Rows from block 8, named by matrix and row number. Each number is 200 + 40 x the weight over its row's rms, rounded and kept within 0 to 999. All counts start at 0. After the name is the row's rms in percent of the matrix's.
# convs0: expand pointwise conv (model.blocks.8.convs.0.weight, 360x120x1), inputs 60-119
convs0.2,106,143,169,223,208,181,189,159,153,155,169,210,238,156,253,205,241,172,304,224,218,214,196,152,216,203,230,195,152,294,221,189,219,283,211,233,233,222,235,251,210,248,126,138,190,202,297,188,285,213,125,206,224,123,207,216,165,186,265,189,174
convs0.3,105,203,147,173,171,160,231,200,203,147,200,177,218,235,162,228,216,155,214,247,148,196,261,184,283,125,240,170,199,202,250,247,238,166,193,189,213,161,201,189,249,212,151,166,133,124,248,194,120,113,234,179,183,219,155,119,177,194,257,265,251
convs0.4,103,156,211,271,301,193,172,196,212,277,229,192,158,297,183,185,179,222,230,257,209,224,134,200,159,208,227,214,183,160,271,197,139,166,142,226,175,182,257,223,233,186,181,189,209,174,156,257,142,164,208,172,140,265,167,263,140,198,164,199,154
convs0.5,111,219,197,160,241,245,214,226,197,112,169,210,210,282,115,203,268,162,217,160,126,237,215,245,188,276,190,177,244,175,185,193,194,128,239,243,247,120,215,190,223,223,214,250,206,257,195,266,177,215,190,131,175,216,216,191,142,137,218,183,143
convs0.6,091,219,177,213,310,162,176,190,191,201,155,136,247,178,201,225,168,172,227,121,252,214,126,184,240,147,184,237,229,198,243,153,156,197,215,169,241,205,180,192,191,207,223,162,199,204,133,192,259,256,218,130,166,216,207,205,180,289,238,189,160
convs0.7,103,253,208,211,129,218,137,225,215,205,197,210,197,158,230,281,150,232,204,219,162,318,198,235,138,130,224,148,179,170,156,206,142,152,260,231,146,221,159,238,215,121,194,209,217,126,153,279,198,214,199,288,213,210,204,211,177,206,166,188,227
convs0.8,100,190,168,220,246,228,198,157,229,230,216,129,274,121,153,202,171,180,206,230,206,250,220,210,194,196,192,163,216,227,176,244,168,233,166,171,142,201,186,107,261,216,191,185,218,205,214,256,122,118,195,199,171,236,180,207,171,268,204,216,201
convs0.9,104,177,211,269,287,220,244,216,224,217,126,171,235,129,234,218,147,200,204,212,129,178,205,150,229,292,180,125,188,192,228,198,231,198,191,160,155,123,226,171,180,153,196,200,211,133,292,197,245,173,233,192,223,134,272,190,235,235,155,215,208
convs0.10,098,161,182,189,233,234,180,203,230,151,172,230,182,226,180,192,222,148,191,153,162,250,164,223,199,130,137,157,215,212,186,188,221,161,237,189,225,189,227,196,210,246,220,233,241,181,134,214,169,157,197,177,201,200,287,210,235,237,226,174,134
convs0.11,093,199,154,273,163,181,247,174,234,212,186,174,207,175,160,199,139,117,186,236,202,192,230,95,153,180,248,199,181,196,273,186,118,152,205,238,172,182,158,201,247,182,185,233,219,218,193,176,139,217,219,236,105,112,215,182,237,204,239,190,119
convs0.12,101,278,176,174,159,213,223,211,216,142,155,240,255,135,215,213,159,235,194,182,204,167,224,204,295,160,139,194,161,181,162,206,102,173,190,131,226,217,166,192,170,189,202,146,263,229,256,212,149,147,177,218,136,243,254,144,208,184,139,226,239
convs0.13,100,203,207,240,229,168,213,276,139,252,193,177,229,217,156,201,258,219,151,249,154,249,143,224,150,274,175,249,205,120,168,259,191,170,218,168,234,136,170,212,214,144,191,229,197,241,247,235,264,156,211,216,167,196,191,253,232,213,201,184,158
convs0.14,093,206,271,136,187,162,130,210,206,184,209,239,213,213,176,147,288,279,233,228,204,206,247,218,166,256,287,209,220,134,215,188,219,200,208,182,283,250,210,195,178,248,228,195,231,138,249,161,194,203,221,153,170,243,165,158,151,238,180,259,234
convs0.15,096,281,158,289,168,178,133,263,233,192,246,194,157,251,215,204,190,178,161,221,208,148,223,175,187,156,153,271,294,226,226,108,258,264,266,178,194,161,219,142,147,219,189,235,145,165,270,195,170,217,278,163,194,177,201,193,238,220,202,183,227
convs0.16,104,136,189,262,187,195,223,168,240,164,172,197,240,302,162,273,191,146,102,201,159,204,139,215,199,187,218,163,238,177,174,160,195,203,163,182,190,269,211,243,227,199,216,187,269,165,220,169,95,153,110,241,131,238,144,186,163,220,279,202,195
convs0.17,110,182,193,233,195,170,257,216,237,251,212,216,261,237,129,140,180,185,222,223,172,165,306,198,241,192,145,133,171,181,149,192,187,169,148,214,259,176,204,206,248,281,229,178,214,145,260,248,166,164,162,259,169,204,231,148,226,213,236,226,226
convs0.18,101,186,171,162,189,233,200,147,199,175,222,221,272,245,181,193,252,236,177,167,140,241,212,148,187,160,148,160,148,201,261,202,264,238,201,195,203,243,177,143,218,225,166,208,230,156,158,175,152,210,236,250,252,197,247,243,194,199,188,137,178
convs0.19,101,174,191,261,281,155,180,168,159,161,200,223,277,193,232,178,235,194,225,251,185,195,214,235,177,175,229,212,207,240,165,176,185,179,238,219,200,192,162,223,187,247,162,205,148,150,215,197,224,239,176,204,268,176,227,131,132,192,108,259,248
convs0.20,097,247,260,114,148,191,231,197,232,187,175,172,202,218,175,159,151,181,228,240,190,250,250,160,261,231,133,189,150,122,207,228,192,279,211,242,188,182,232,163,233,173,173,180,147,163,221,105,216,282,214,249,145,204,190,208,146,241,241,275,220
convs0.21,101,195,238,223,222,145,175,155,232,250,243,162,281,146,234,202,276,215,159,119,176,210,192,255,169,195,230,225,297,258,193,221,238,242,135,121,202,153,221,162,174,227,212,145,201,193,190,177,149,108,163,259,200,200,171,211,163,177,271,192,247
convs0.22,114,225,247,208,218,202,218,148,214,166,122,186,249,235,234,183,234,181,191,159,79,232,173,184,227,197,195,261,295,251,214,184,174,192,197,199,184,225,204,160,212,258,185,255,231,76,186,183,182,181,256,188,255,175,248,185,249,250,205,183,212
convs0.23,114,195,189,262,211,247,243,135,207,172,131,150,216,284,265,165,146,197,174,155,205,239,222,244,263,186,129,161,151,239,184,163,202,191,201,212,165,177,221,183,158,153,185,172,236,161,191,133,184,107,216,225,155,149,225,200,191,106,220,124,206
convs0.24,088,206,220,149,167,176,232,170,156,227,216,220,232,286,175,195,160,208,220,238,176,238,172,182,234,196,180,217,154,197,176,178,193,142,246,252,204,232,154,291,213,196,237,220,179,271,191,272,177,188,267,229,158,128,252,228,172,148,184,219,237
convs0.25,107,195,176,198,262,162,205,146,155,230,245,216,184,255,213,249,223,205,222,166,193,217,176,223,228,181,224,220,191,142,252,163,160,202,201,208,100,219,201,206,217,170,198,209,236,190,191,148,251,177,207,163,167,267,175,190,232,228,239,208,226
convs0.26,109,229,146,222,197,187,181,194,267,224,209,237,207,270,199,205,240,160,242,218,191,268,70,188,207,120,204,291,220,264,202,195,194,121,240,172,180,176,148,213,185,174,229,213,242,97,161,139,189,215,213,225,217,224,207,199,177,249,194,230,194